A small image classifier, trained from scratch.
Training: muon at rate 0.024, 2900 steps, held-out accuracy 52%.
Rows from block 9 of a small image classifier, named by matrix and row number. Rows with one number belong to one neuron. Each number is 128 + 32 x the weight over its row's rms, rounded and kept within 0 to 255. All counts start at 0. Numbers have three digits each.
Before each neuron's rows are labels from the 100 images, of 14976, where the neuron reaches its largest size: "responds to" is what is common among them; "colour at peak" is the nearest of a few named colours to the mean colour under the peak. Only what is clearly more common there than usual is listed. The data: fractals drawn by 1,000 iterated function systems, in grey. In brackets: how many of the 100.
# gate: MLP gate (model.blocks.9.mlp.gate.weight, 320x160), inputs 0-159
# fc1: MLP up (model.blocks.9.mlp.fc1.weight, 320x160), inputs 0-159
# fc2: MLP down (model.blocks.9.mlp.fc2.weight, 160x320, transposed), outputs 0-159

responds to: two maps (85); sparse (84)
colour at peak: grey (59)
gate.183:160170142097101066070158129152181085135141177115144182141150147164106132122160104181151133082123096118154149137168076114109179145121146095104122119143112151081137108101122129182118070168162123158099074140178085195170125137180106105161113135168146141140178091154105168083172086130160128109109182145085113143143168173148077062115118175077125093117110160166111072118123115146108151140084122106127041129082076146124162154090147152144120100154134079127095125109140035113130140133165106
fc1.183:134120146126150164143068130143045073095091096088140149139092098187116152165088115114200156115052166127173078164106132114136112081170141174092143149114130125147149115142138118130095075140086099093132124193066141115123148094109110141135164098110133174092149155158176123156145177124119173095096102136197087175148117115158130136176089122133080120133119102138085146152204125150180177159107158132153194125145137124156130126142151103083090173129078134069111177155173165163096118145143087
fc2.183:110122188114147154141109087080105154152124129188105176132134139122119109006121080141123156135129100166136104142158123145129104140158133150132120105066123158061130096130101118159155043155099081177098139119103143153141132110159077143127124168122093134076133154178085135124137127134118162116114166117102109226087167121178085111139124162134100144087125131114086199122114151106129133142108128158093137107164101157078127140151166172161164100180077206097164072154175090129186104115106108

responds to: sparse (60); two maps (59)
colour at peak: black (86)
gate.116:167125177111167138120141085110153084139124162165097057162145139136173153122167104079067095152109097100150164189127119129168118152135082133121114147135137103164090142116104136158116148073147104072109167167096121074092170079155050062083111124116101126173123139136122162133098102214130161098156189170130208123146050113072152178170123105124111083110100109138104136132164098053181126121080140182116160143123113152162123126117133106158131141105176154168111157131104113162134122136123105
fc1.116:165125153156054080150140114150182100154163149134106116128080117156168141103094154153189135175110146103108045084127133139132134099158167090143139068129090121179145114104147098114082144136129139105124134075081149146060175110084171141208120099182139123069164123107118061106128162089155117143147104158162114161155099153124162093124120181121130120111128039135192176051126123146118105149150194151111105110105107099086129121173078129135133195155110091119152108132156118104159151092135134
fc2.116:162177084131098095084074149186113124087187134123196118145142178127130147144133079137118142126162153114115109117109159127134157147064162156128066145108152076163172139175181109162127156078149114092132133120114129098155177136178108109158184149118179118095113135122131201106139161157086081149136145111155098055118079132106120101115143130132139136118130112152128070051121071159110181119133125138086173158104149112095101106127083203114074152132129100063149118101062117131186096146181096

responds to: dark on light (86)
colour at peak: grey (100)
gate.318:134183149165138106085142116049113123143094125150114177123082134136162128122086152102150143123168172117118116099183106112161068103111127131094170116117087167107174117146146169170089212072125142155196178162118122118104140192138166168117158120173031118158107157151120139163129137172112119122123160082105157128154116173108079114126156158113159119159058184149116122115149113049141100088125101157116124052088093106139076137116102140119115148135124209139123136127097161084072118120116114
fc1.318:138083091128128050165144134117162095134112119115128095087151137174155096095135169105143063114167096134123147149096160089118168139107075112111167112156146084188144156115094160155132122101146112090086135151182197143138178066145117065133158089106160059124136146151129141164142143096123134064085140148123099168091085111091116181121166111173056160166152124122135138069167062173102117116144147063152142150156115109111142107133189134127132130183119172166152097141130142211119161156122081
fc2.318:129123063147059145148163063157114116134126143109119085154214134147091138141072133190082172130162120135142142093200126177111133137109095052128143167097128098070156123126151128103137142141130121120124156067132100154148143166103137069128131158133159094167136128102148132064111136132134116120135134132196077125168155068090156085150141183144131077130105175134154119127086137085203168103090152081169161179076183130144151155075100087137123168138098131145118084137130116172113157175159100

responds to: two maps (53)
colour at peak: grey (85)
gate.156:106175122135102115186182136078106145151162110165130091120145154128140129138162148135090161203087116163104106141134167049144145068147151145151116157110185100097135054133100129141108152134140106136162080072188106146063136118125138124162147163109146162155123118177134105123119112111138134146136120156143129123129120133121041111116180120103149122031201126126129055141116167113147142093197098129129094134141097093124144127158080151104054166164198125135161125119100076110196119079099152
fc1.156:157171121116123094139158131107102118145129106103154146128102194175115172110132139158106120131178166095117115170154114160099104170129125152121090130097178087094149110117158119197124073164142041149096156105154159114125156143165063173144127092118129162163127131131086132107197124117158089162156102154122141105094169174129150125103147190139024097101164133131176056122126114158166107132144037142097175114122095121069158151135133135115106146111072094104098137170059127112154068166140163
fc2.156:112165116178126134084146105073091103144159110111057171116123173139111147155218138137092110109112182153106088166170114153151090079115073102150094123162139150143090088112103112174096085122161139169124151093173166100083222081103174115128140080164135097115125146134137138096221128168192132118121111148174182135107153090126143127146099125105126122126183141113154121154190125157120099085101077088159124148121145134173196080150101149154090161148080093119114121086110104093106131140120113

responds to: dark on light (82)
colour at peak: grey (70)
gate.177:119154148159138144140111160084156153162075086099141147096164156134124130092167101120098078205157149080142097078135113133108112168241159083114108097147169125164073120171102100154074149161148167150126110144188074166174081122136110087105130168109109109151153128093128085104108194119125086132143138121146126061062202107131184140105101087143136162150134101120080103147168125069114191095128103130125092119164127081176131111178118149129112124069118103130166130145121137134138128085137169
fc1.177:098101100160102144147102144087119109086118097108192134087091134151122177146123186118158118106079136100114161114127144134156161137128116116031153106114124131155093162118123144130068115145147159156141095142122114143097157155130155121159168152150147094067133188111155072120112074154176146156127120150119091141111121142142137107107197157109058121141116172167118103171135104178124112084117134207141155112156141183087156165178136078051143091119088160132126098099246092119102070126148175
fc2.177:182136138076105121126051165170131115106145143109149129144143111166133114074057166079169173112186090149119098134123174112115170132122138153170103189127124119182098087110133161172101120157131104150136087153131070094132140116175129095146136102101067111129025104200110157129127174110142158184179191095099111101127140105130114149122136127170109168142170085107197143135116119139127157138178177128083083111103095117110146079144097134144146096076152161101096110125151087113186118074103112

responds to: sparse (55)
colour at peak: grey (73)
gate.86:149120107153113135108131133135151149144080185211119048143123183149162177107171102113139096173122134151148172171128122163124137215099099112119128179151121115093103147172079101111110095122146104129083147102109196154186187192149094145143132092103157091142178081124113115139157101122144131085106052128128196131127077066157112149133204106086113107133104108094069115127117073103082152094107123127154167096153088131156096137172158142125174120160127098114110137104102088109146139149100082
fc1.86:032060104124210129146184083091132157129125118093062129126130090160173160132065131158117136148131159105115162099116112174110191084096098129118126195144127138114151173113105169174160172075161134170159147105143080095154161137066100155150101149170124138131106114136131076133118165147094147143125148152135114097154140084106088163179150169096124106135078048158143073108077082193130179141116089111158137117195145123134147157123151153128113099094090166151108123092114135127128156095117113
fc2.86:092088088146153109125089200127137124124118048128112060078145111144079159105128078117136100147115114072119086102190100164117126115156120120050147115146123114085118164133117169106139174139127042081115084140119109096145127167143137187122202199108132091158130079095142186167109115095137137144143148144148066124123093124106117166140124102128095170094142134129125117141170110125127156146155116079129167127168124121156118169124151187100113155186128104155097115184190141123144059174057155

responds to: two maps (57)
colour at peak: grey (95)
gate.312:179186192138180104129156125194136113126133170146120069110190092127082178111115131148137152143133129100135111093218102116047138089192106139125167111095084120068140135157085069126117133114110154107129157097169148115105159093165115126166118123156121114162103193109142133176150112148069170094140178121090111093155146119133085083129060111152126138143081079151108113122142099105114100154075109136128183130117158143114105057069146152097116141115131185163150127131096181170123149116185147
fc1.312:123147078078136140095148110173130127115102143077155130185096192173143135141192154133138114055169074161067116146092177123136119126115098114096165140130168159115154131126196113107105106100173101135145106142099178101136167133119102174141139176089138135125092186050144151123116099161170107115111098076160138116116130134089097173168154159074162145154156151098157141105125129162167101104122162066154134160156103117136146148117095110087181094150032112129050114096161117144107142142074071
fc2.312:105165182176120112149104167122178070094048105117145119099126132104069165083136109113125084141104129145143057118210131153138120125200091137100129135121165093103096092075108219163126134143131172134084109110088134089094103152148111076131126115149135143164069125067119078107144122118111151094123172088107157118148106151182154141144155173103173128118081125082175136120110129154149119127130129101180137079150164156095147101163147103093161145095131087195097163146160124101182082169160168

responds to: sparse (94); two maps (93)
colour at peak: black (91)
gate.104:138151085125083086164151167193125108108133147105058135101136140108145072107116173145166171140136140150114130113129121143053153062153118145189164123191096131094139170106160117120101105146122109098129163070138141109105099087114176122124135128164104087082202122095133149125178149056171125114112051094045113176146146138124137161133056105070097104089118152099162144110197172120095132088126146109122176088137166167102132173117143146156152169127183117112110135142114154103128152158157180
fc1.104:123133114114136130126096110118130121063109154119134145180105122110133076063072129118086116076139163121127113071159058135120112111129122101174120159170126136106161141130133052141151136188164113134179142082127101148141110162177115120053109132146094124164165203121111145113062151147201152112118120107056150134105083136131135134214179088155129169162099085165167102182175131104085161105178115172129169173145142113073136132089129121142146121126169163093178103140126155135103137152080071
fc2.104:150113120129085088137129174180101159095094164108126132183139127108101172088175178119103163116122116155172141113097116175156115074101132098194180090175091125069121157172046109120159097171129075105139140184151121104125122141110084121101197135147127128108127111110136122091142110149158101137130191117176083173094113147163069141150146067086156131112142115090179083166097125158045151144121191110143101123141132093108133048102153138110140205143148094128153123106166111164109124151102087

responds to: sparse (97); two maps (94)
colour at peak: black (87)
gate.59:090065141145082065106070150112109183140132119125030088127126158106122093151125145184149083109189143129155146120125129130092088195148134131121127124097133187125125076167165061151121120109149100084114152121151090131147110096110153125093169140133128100112112105121187141187114129157143091154065119091092174162154121119156147130138118122183132059225125115111091115108179120118145142111103159151135145188055132130096092134103123166104130084116122161067177096173157151163152106159139165
fc1.59:121129140108121135071098153136092125100114155167110130128138156100146110143085126147108114061178139116085116060124061155114110147080135156110132123078108166124109060205118126134125165148144143115129118108188069072098170112150144170103170164127139118172040146100159148131132124145112079181142113104125190138187108101163095128140134122136128120162082150125154080161156195114192072063156111168121091107142124121125165176144176194126210104118127118120125097099093069148137131091137113
fc2.59:176121168160117205108092180097104085176108131083129176144138117104147087125095132105123113107155129160127165142125145146164150102115119058107137078096142133168130152164154097101121132106124123110169069190119124139173167106162174150135058205174147122117100107092066117100122117197163147207120080090094124136221093108132175186112104148109124137150136114116152182136130104134144092090141151089163115201116156132110133102140145139107121061124141148135120105087156073094073141121097120

responds to: dense (25)
colour at peak: grey (100)
gate.224:133073134114177133091116151153159126121122143165133169104132142121127116091100124137113170161128112097093174138141150119071121142163140080147113188176081145160119173153156106128177075092093129125146126051105100132118081168120119096129184164142098089141110119107180094104084165166123197089115092153118170124139137193098164156098126144146129088133163192097122064140073155078137133142160155161212171116156158107093125120114171109138061095090079152135137161138132130146122135173028161
fc1.224:096107157079106147100105139137138144120127074117064049170104096047102164133167133128140131140111116126183161130143106155167091103170085147152127137132124118179154145089085113093094141105114092100119098173146135097135140144162162137077093145153203127140144111068113068139126071192161103157134166152141115103110116146148069097099117167136077133100171100170104152151121134169173142132124132141173154175123129105159154106126035096121155117189104082103098148122162101131085137099226093
fc2.224:091159100104106135163182059100146127143111145124111128115170120107099142111159189109065118087159110108114120087202148160131157113152118044132176110068101129121129138151179172185145139133129102183087129110163150105175070086176119117148093111119162126124087124160151136113114082132145141093123137112145175176136183103160088184106196133177107126116098170107113122118145168086057123131108128138124111120130105128130100070088172160149148105113104114148162158203182157215148163147148163

responds to: two maps (100); sparse (100); dark on light (100)
colour at peak: white (97)
gate.184:070131155181089135133126175097112113183146142112111127127094068173184096101096142121165086152121124174097114073093140112144167124186154168103104182102137148125133179147116122132151128094070203116104128127138136149100200137090089098061149178148132136206107170085167131126127105154116127101088114074120153156100133131141157139089142086189110119156121103137147158163134077123082105145180131152119174116133132157176152037107133115169152147148139179129055124154129103093102070142097161
fc1.184:142178147139128167141125158128130070108114164109168104100130154125168133177123122119087167104099122132050104100164129139147110090135197151093133068120173142090086139124099149139122129096084132120121184174093081119134159081122098142182100148142158135097061158141146113182142108178177175130106048128089171068119140057124123090098126097179071135035115119102131135087122137084115103128139130150131169129100069148124076095156138105107154142101169189191130187134150126143134115151144164
fc2.184:149134152138094087155146142193142107085130169114094137103108118186103196110094164125112125147186133128058125127156148127167146096106157098102086093114123198177118117105122112165124111091117176117111129166145121078105117155138162106199142106095158099145118161168173143166157159082154098153160112098134120128170097089147187155099162177053148152157125113088178171028067138136130133129151159118095152076055108106135107073181102110144105145161098133113134073135121111133153114155175094

responds to: sparse (53)
colour at peak: black (81)
gate.292:068175055129131080097192130197144088162088137152109131152117122136162166108074194142155096146057130115175151108111141121097153103065129153151116156151166176172111138136118102104059132122148138141076116129159118143089133150115146152080096127095119166128173223175080118104109103130113139132115119140103126114094157161097085094180090125136134079164139157148094114110109106136140147169120113143143166155154169091123135150104096086149094219184203103121092097108153166104119143146091099
fc1.292:158163069134194113140174129107074099195081161115109079147143134119127104105167127104129154147140114152150100146060147134152125163122110116128066139153098090076125133077138138115163130162118110098128144168170161172112181096156131095131095117112108066202110131135107101157027187137138135135147102113183100152131126150118140151187140146070108111098173120150128147144145144092110158114072099155168133109072111130159134118104170093131140203140167182124120110115123197084162094156046110
fc2.292:180112136082139150147120091163154091119148184103119120142092136086128166137133144162068168145105108150167157067111141143139090109155124183156106092150120157182099143086159125145165137089076189076168085123135124142138082096094122096099092203190117108161072175100175157119078109166128058147107121139156160137137072098117129117125140124126135150120125105113116145102120145193042158105090114215122049145146092142189123121129090097134103144120138160160151170134144091127116168142075110

responds to: dense (28)
colour at peak: grey (100)
gate.173:075113072119096143149100154171106182137124154112115123140117126153131162192092128137105106102084067120160123132062096110105094164150139141146114156152143145146119109164104118164126091125106173131087123163137140066129127133111061093149161108100155092199135187141092116128085150101165068062122080105099158115148124158134079101191107136109137168120174175110116109142124149105147111070166127183160165163106104113098113176123131081154032108102145130114198171160108151178090123180146184
fc1.173:078142097124081108139085120114123175151188094111151147129116152029117141156120122109114048109139086142127084146145129161116148160143077088120117128110070121098086114124123088137131117125195104155135082122128118141145176119123127151106101098114160073117174097068157119114089126112136119080159106137073138137144163114157133113132149154182183167097144141086117102128141108124138171083133144082212127172112116158137169205097159116151082160161128189124156129140157168174163068201050123
fc2.173:093173150132143108110123090141144107123137136093132152117129098077136169089143119130082080105137139177076116115154110136138144105060081147155128213148100159100136093119065149092101156111205118113142051141155086150100181112144126116205101108125146080123055091112167119137113139154167137113110171134103106144151196062158131113163140127150074091134097119113071100143144117105193195141175148111138126136177158147117147184148178095100131144131216143104180110132136089128109085101133133

responds to: sparse (100); two maps (98)
colour at peak: black (91)
gate.124:117113091102160077063099170176197128133087081092098155138130144060116078142110160103170152111124183127117214133159109191098117101122077138122151159113116121131095102161179139196151101160137110119160151117113121167167164091156178108124092180108104099165141157116138143145150125102095124153118099090142082128188120128145147108130149103093143087168098127194105094183057130134153088129170090179101164102194155076105135106129144117110166127089150147120142145154147142081058165142092113
fc1.124:109112123199098114139140126076127148130168152075132096080113146197162086124108181108092127086113117139159134112069117129102137117056153100146160110101139110097174130197115136162139106123119096197132131211173169183100117108136063100146108142140152137119114163056189096139124094168120157114071088095097170072140136098101116094147127114166137106118142163173179143095136097149063115166119150104136123111132092133134128108153070133117104139066157139193147114075171189158174126144106124
fc2.124:155155158076155159199103135136118148161061139121146180119145127103132077105127087065125149109077107093151156140139094101150024122160135152066177147099109153157089131150116101153098106159108117104104092134111212167126160127136133167101124140092138116170207111108083153194130157124131160171151117105125084156181132117163131096168090159126111117130112107116101117140129088154174119046096125169196124166139133133151087096047162150108072161122141154123110160139182155142102153138123129

responds to: dense (27)
colour at peak: grey (55)
gate.140:136162101105156093123185135134157151160129160108137160130133086154168145164158140132119135128105115156112142117098172127125093083166086126144203126067111148154103118105039118154122117149131110105119121184143075084136160100134150093073077143104091107192126127183113154191153060102044137135108113124101208099138110129061183148195091084167082156119122108138143146110167139089161169089150080097133098150136064109122066145134160130131121136116190138092184145179128132123101121136141119
fc1.140:106152079122130106128113103102152059140098119152136137155158113179114115170143132110129067123101142135116125099087090086099110114157125141138093094079047111179140130129127073139089143110122230139116146140211181062142141132202141165111161110163133114123150026096134136087053121116127131133163164092180166155131105143187147126106124143131097112165115122121137141121153143112136154114142178093159169083169123062133097205159127143125128081099160129123089133139106138130164086137094186
fc2.140:149158111112102124101180102136133100107054126115100123171108103154170149148135117138033099122118132152140163145112188160117189132172100154178100125156114140140072159126067089078118147121120154179133150110200120150171164167121157093112102137093140074149206105138127154097087108147146124153128125080168116073126111136122200169120129081126093147125066188151125129161177115116118160133108148157139154087093148125128091176166102082101122140088129112152096126202191119069118124139067091

responds to: sparse (92); two maps (90)
colour at peak: black (94)
gate.212:139109122105121106148128100110147118079152150149131131142130151064121087100108146163179148092109162093172092121073076131085101134153090121179091083088098165163107139164099097142124175085134087151146108117124107141170149200124127122119103130189141117149144168079147101163099083153157087089049133128152099116142151073140127134146148152096143145143051132120103099110098167116121032104122062150157144162196178168143139098142146089159108163084170177123096132167189151196142136157151155
fc1.212:122170126089148139075097132103085112102100125135163113160184117136166138183129134160127108138173090146159154128032144151153101130069128118124116149111084095120124132078160177078147121115161141092111104198113151157060125139143106153070105099119109142154191103147175163110066149158158129057139093167114138108107088125087067077195146161121062114100184130157137132144148150155107105125236091141109128193138123131151185122112106110129083113175156159113132103121134163124116148119089113
fc2.212:141074177127125166077131135139117112107137154189151125123132184078168130150129132171186190128085073126085118121152071175157115082148076134082153170139115080107091169124137152116074089115132129097135126110129121149154109104092169109130156077094169079107105145096174084113147163181125161132138108143120067133110118127120141089153110154111106078157138160133160145152182110177110108200117132160121099123144156107208087178117144145068147105185120183119081153184117173090085117148070101